A small image classifier, trained from scratch: layers 8, 197500 training examples.
Rows from block 3 of a small image classifier, named by matrix and row number. Rows with one number belong to one neuron. Each number is 200 + 40 x the weight over its row's rms, rounded and kept within 0 to 999. All counts start at 0.
After each neuron's rows are labels from the 100 images, of 14848, where the neuron reaches its highest value: "strongest on" is what is common among them; "patch colour" is the nearest of a few named colours to the mean colour under the peak. Only what is clearly more common there than usual is listed. The data: gratings and oriented noise at many angles and scales.
# fc1: MLP up (model.blocks.3.mlp.fc1.weight, 1152x192), inputs 0-95
# fc2: MLP down (model.blocks.3.mlp.fc2.weight, 192x1152, transposed), outputs 0-95

fc1.350,226,191,210,177,192,224,156,156,193,190,254,231,121,244,205,235,153,200,146,130,123,223,180,208,143,226,167,143,251,145,167,175,231,149,164,193,198,152,211,215,198,202,266,167,204,192,241,164,143,150,175,233,320,168,149,272,216,109,259,204,170,231,225,188,191,114,223,177,244,168,226,220,279,155,215,133,253,136,179,184,102,141,162,143,190,193,222,185,225,200,251,241,188,132,137,183
fc2.350,204,199,204,192,284,159,223,212,281,283,245,319,232,156,152,218,171,215,187,227,121,166,210,162,219,177,155,275,184,224,184,165,146,194,215,144,206,176,225,267,245,241,129,197,194,225,170,181,181,158,184,208,158,192,249,219,136,248,154,180,193,181,226,206,154,155,92,127,181,181,180,211,156,239,225,208,249,242,201,204,161,177,116,201,221,202,194,148,205,198,223,288,142,248,200,259
strongest on: coarse
patch colour: brown

fc1.331,141,195,162,249,102,143,170,262,160,208,236,158,185,250,160,220,312,259,146,124,247,223,158,209,256,157,243,186,228,139,174,128,157,215,235,190,208,141,211,198,279,224,179,179,194,238,209,114,179,227,215,283,169,249,193,211,270,139,212,208,167,140,253,230,208,223,291,198,225,171,146,216,203,187,166,207,163,175,183,196,273,209,176,173,182,226,194,205,181,215,159,197,131,224,159,236
fc2.331,163,175,190,170,227,253,219,190,202,132,232,232,241,208,172,144,152,254,262,197,233,162,185,197,155,195,209,192,194,188,185,173,219,185,162,218,224,246,196,265,215,226,197,266,237,186,142,166,239,209,147,178,251,259,186,178,154,156,194,217,219,195,186,196,249,237,174,144,211,246,230,214,254,221,149,129,226,353,171,280,178,176,107,183,197,199,279,186,189,210,167,205,215,137,225,211
strongest on: very coarse; low contrast; sine grating; kind: sawtooth grating
patch colour: brown

fc1.322,163,174,156,183,196,276,276,221,154,170,164,214,224,242,138,196,158,210,126,166,173,218,177,169,174,205,271,297,195,218,165,153,202,267,241,167,196,139,215,254,225,235,213,164,201,199,221,156,219,256,162,303,271,159,139,214,193,225,170,188,77,217,245,204,219,193,233,199,229,171,219,282,140,121,198,150,236,187,202,153,253,193,142,195,233,165,239,233,231,146,233,213,186,190,183,223
fc2.322,218,255,159,217,241,246,223,210,189,223,205,206,192,189,308,227,211,238,159,189,246,176,266,217,201,231,163,184,146,157,211,149,232,139,160,191,202,298,222,162,234,130,155,221,208,182,221,189,206,165,179,165,213,196,276,274,147,172,169,165,219,164,137,225,202,249,160,142,242,228,169,196,229,230,202,153,243,196,172,191,173,151,188,226,195,195,280,240,205,300,252,230,212,205,177,275
strongest on: square grating; very coarse
patch colour: brown

fc1.329,168,237,161,209,170,185,192,224,206,156,265,173,224,215,123,212,265,201,206,166,248,200,142,194,246,231,224,67,258,182,203,162,125,240,214,198,209,167,195,138,225,181,182,220,160,214,238,152,190,194,206,189,239,298,194,260,194,142,154,210,178,174,184,217,238,245,245,238,232,199,251,250,254,196,149,190,149,145,200,208,203,239,185,176,210,223,228,203,182,193,230,175,178,233,163,201
fc2.329,233,186,183,133,154,225,176,194,243,180,239,246,171,221,200,185,173,296,269,154,250,240,188,173,151,196,218,154,199,181,159,103,233,122,176,211,250,223,179,280,196,234,213,263,235,200,165,189,231,215,220,260,249,247,198,209,200,200,204,254,178,161,231,126,271,167,173,213,172,221,232,249,296,224,161,164,209,275,204,234,209,158,125,218,177,187,249,185,243,238,213,225,219,187,231,176
strongest on: very coarse; sine grating; sawtooth grating
patch colour: brown

fc1.345,251,231,161,188,177,223,215,212,226,274,195,209,193,148,171,173,197,260,245,208,223,241,259,197,177,222,200,171,211,217,228,194,136,145,193,220,246,214,176,228,190,230,206,189,229,193,215,230,192,178,161,225,114,254,205,170,218,143,180,204,158,216,203,161,217,227,68,231,206,150,169,134,186,181,136,223,246,228,169,205,178,227,276,217,199,230,220,230,134,211,266,234,213,220,281,206
fc2.345,197,266,223,154,217,214,255,160,255,202,206,213,268,184,329,247,209,132,174,233,181,229,146,186,173,275,128,196,219,248,189,170,200,211,266,200,195,173,203,235,198,217,257,258,146,236,165,230,174,223,205,209,192,148,283,224,224,237,226,171,239,155,183,227,186,203,203,190,180,128,275,275,238,211,197,155,237,130,243,171,199,201,228,229,209,185,195,243,187,226,265,253,156,189,223,243
strongest on: coarse; square grating
patch colour: pink

fc1.502,226,206,209,176,167,239,214,171,231,206,245,201,186,151,195,231,144,311,142,205,136,200,215,170,140,255,178,219,162,152,180,153,230,210,173,193,195,226,228,188,197,243,192,187,223,177,171,127,213,177,137,238,208,254,242,217,195,196,282,211,181,220,214,220,181,148,153,192,199,145,230,194,231,195,193,154,312,158,199,206,123,174,177,267,196,147,217,202,191,205,256,196,250,172,126,232
fc2.502,154,220,272,187,279,203,209,206,233,304,207,268,259,170,204,262,186,151,122,158,177,142,181,194,237,240,176,185,209,189,181,198,140,188,275,166,215,245,173,277,248,203,177,192,147,254,193,227,215,175,196,222,173,186,264,276,171,202,166,197,183,193,211,256,182,160,196,188,175,192,256,211,209,212,206,173,216,215,210,167,180,159,228,236,230,221,213,215,232,231,200,265,160,222,178,264
strongest on: coarse
patch colour: brown

fc1.565,181,191,155,137,166,221,172,298,169,220,212,163,226,186,155,230,228,231,133,196,166,191,141,159,235,144,195,227,251,185,140,134,207,214,199,199,253,219,178,155,280,211,140,225,175,192,147,137,206,214,173,212,138,278,272,122,234,250,197,247,187,177,211,164,216,172,231,258,246,144,224,248,233,253,159,236,204,187,245,194,258,173,189,259,229,284,189,201,178,190,139,201,155,308,154,242
fc2.565,202,170,216,201,182,160,219,201,200,180,212,158,216,195,231,210,148,196,160,154,217,114,176,197,171,174,273,210,214,227,143,155,214,258,264,217,206,263,144,213,190,147,258,190,158,193,157,187,265,178,234,283,200,175,206,202,186,171,198,212,193,142,210,213,180,227,144,222,258,209,214,213,264,199,154,205,214,230,148,249,219,117,166,187,221,247,212,204,231,211,160,160,258,150,202,164
strongest on: dashes; very coarse
patch colour: black

fc1.625,148,167,167,153,250,245,256,255,167,190,200,201,164,204,197,230,246,229,184,195,159,177,146,192,254,176,233,214,264,232,148,178,174,201,222,262,238,171,197,156,231,207,122,195,124,143,192,164,258,236,216,202,127,266,167,161,228,223,215,193,247,111,242,203,205,200,289,175,267,138,232,230,191,208,195,182,183,125,217,216,226,177,120,223,256,188,264,193,189,161,141,223,201,276,209,205
fc2.625,201,217,259,203,279,214,184,201,207,181,192,194,203,182,228,178,216,214,234,177,161,102,216,158,211,144,243,265,199,205,132,198,165,211,227,307,184,152,164,203,238,181,205,192,162,184,199,193,263,150,176,250,152,178,217,218,144,195,142,168,203,215,171,170,235,190,188,264,228,197,211,239,224,200,183,161,243,286,176,290,187,143,219,126,273,225,260,199,195,200,129,152,237,181,205,198
strongest on: dashes; very coarse
patch colour: black

fc1.121,250,183,204,229,216,276,252,181,199,160,201,216,122,188,215,196,166,278,176,260,186,152,194,227,183,203,170,306,189,181,170,107,262,146,195,256,219,221,193,186,212,167,183,205,177,204,224,162,211,141,244,224,247,223,189,224,140,186,252,244,190,172,266,265,149,179,251,194,222,149,171,200,235,160,181,162,293,186,161,185,164,111,153,213,222,233,227,122,141,201,237,194,226,117,142,226
fc2.121,176,232,233,194,301,152,217,244,243,219,202,186,255,158,188,209,207,200,187,176,238,70,199,234,251,216,223,161,211,193,205,244,142,172,236,196,203,199,184,201,288,173,190,227,198,200,173,251,157,144,188,243,170,148,268,249,194,197,174,269,258,258,179,215,189,185,134,172,215,252,228,147,239,215,156,199,216,210,187,243,197,195,173,196,254,270,216,142,192,210,238,207,178,182,182,267
strongest on: coarse; square grating
patch colour: pink

fc1.656,149,195,154,151,190,162,193,285,147,215,178,146,197,179,169,245,261,222,145,187,191,215,163,142,257,147,224,215,293,196,142,123,185,188,211,149,255,241,178,163,278,195,164,194,132,178,164,126,207,203,229,205,138,250,194,141,232,260,197,249,207,147,203,176,213,170,215,264,224,125,189,224,222,223,196,221,217,165,283,185,238,154,178,246,199,270,194,225,172,154,143,169,195,305,182,268
fc2.656,201,225,264,159,215,159,233,223,211,196,220,106,209,203,228,181,147,193,194,175,168,143,198,228,181,158,241,175,228,262,165,158,172,259,253,280,228,225,146,230,223,211,211,183,152,217,189,205,253,149,188,274,154,189,232,210,153,145,223,203,201,173,166,224,213,193,137,193,241,228,274,228,272,226,185,198,202,245,151,203,185,133,189,165,216,227,205,192,224,198,149,196,181,165,199,206
strongest on: dashes; very coarse
patch colour: black

fc1.742,140,223,129,205,155,132,196,234,234,166,296,176,209,160,160,216,238,227,175,217,173,205,123,198,288,204,257,140,229,143,164,166,155,254,220,224,238,152,204,138,218,183,160,220,168,196,179,182,233,166,169,215,201,302,246,241,202,153,182,223,145,152,193,189,225,227,228,265,227,171,230,232,208,253,120,228,142,158,183,201,230,232,210,211,221,280,257,181,197,192,195,238,169,236,161,253
fc2.742,271,180,184,180,144,223,199,183,214,201,261,248,136,203,209,218,243,225,240,223,222,184,182,146,111,245,220,132,194,213,166,129,188,145,173,229,231,248,192,277,230,241,203,232,180,215,179,180,208,204,175,238,206,196,181,166,205,188,181,196,168,187,262,187,282,174,232,211,205,211,188,250,251,213,151,172,222,274,191,277,181,170,141,254,188,247,238,200,234,237,190,202,200,196,167,179
strongest on: very coarse; sawtooth grating; stripes at 45 degrees
patch colour: brown

fc1.324,207,181,157,175,212,195,230,226,251,240,231,183,195,207,214,222,167,246,175,227,187,257,226,199,271,204,204,184,192,186,215,148,170,99,162,213,202,163,221,207,210,277,216,170,136,227,220,208,192,134,208,185,161,270,181,188,230,117,205,212,195,246,190,189,191,270,127,260,199,188,161,169,132,176,133,212,269,218,125,233,155,230,265,144,214,258,197,183,134,206,198,231,219,271,246,155
fc2.324,203,256,194,148,237,199,210,203,256,190,180,161,224,202,279,212,224,179,186,209,168,196,166,201,155,258,115,218,195,260,202,182,165,219,269,212,188,167,225,252,224,165,217,251,139,224,203,230,190,196,189,224,189,142,343,222,244,270,238,224,239,157,170,193,177,199,162,213,141,161,252,259,272,204,212,152,238,136,221,212,163,206,243,225,193,146,192,198,221,257,263,214,166,169,207,256
strongest on: coarse; square grating
patch colour: brown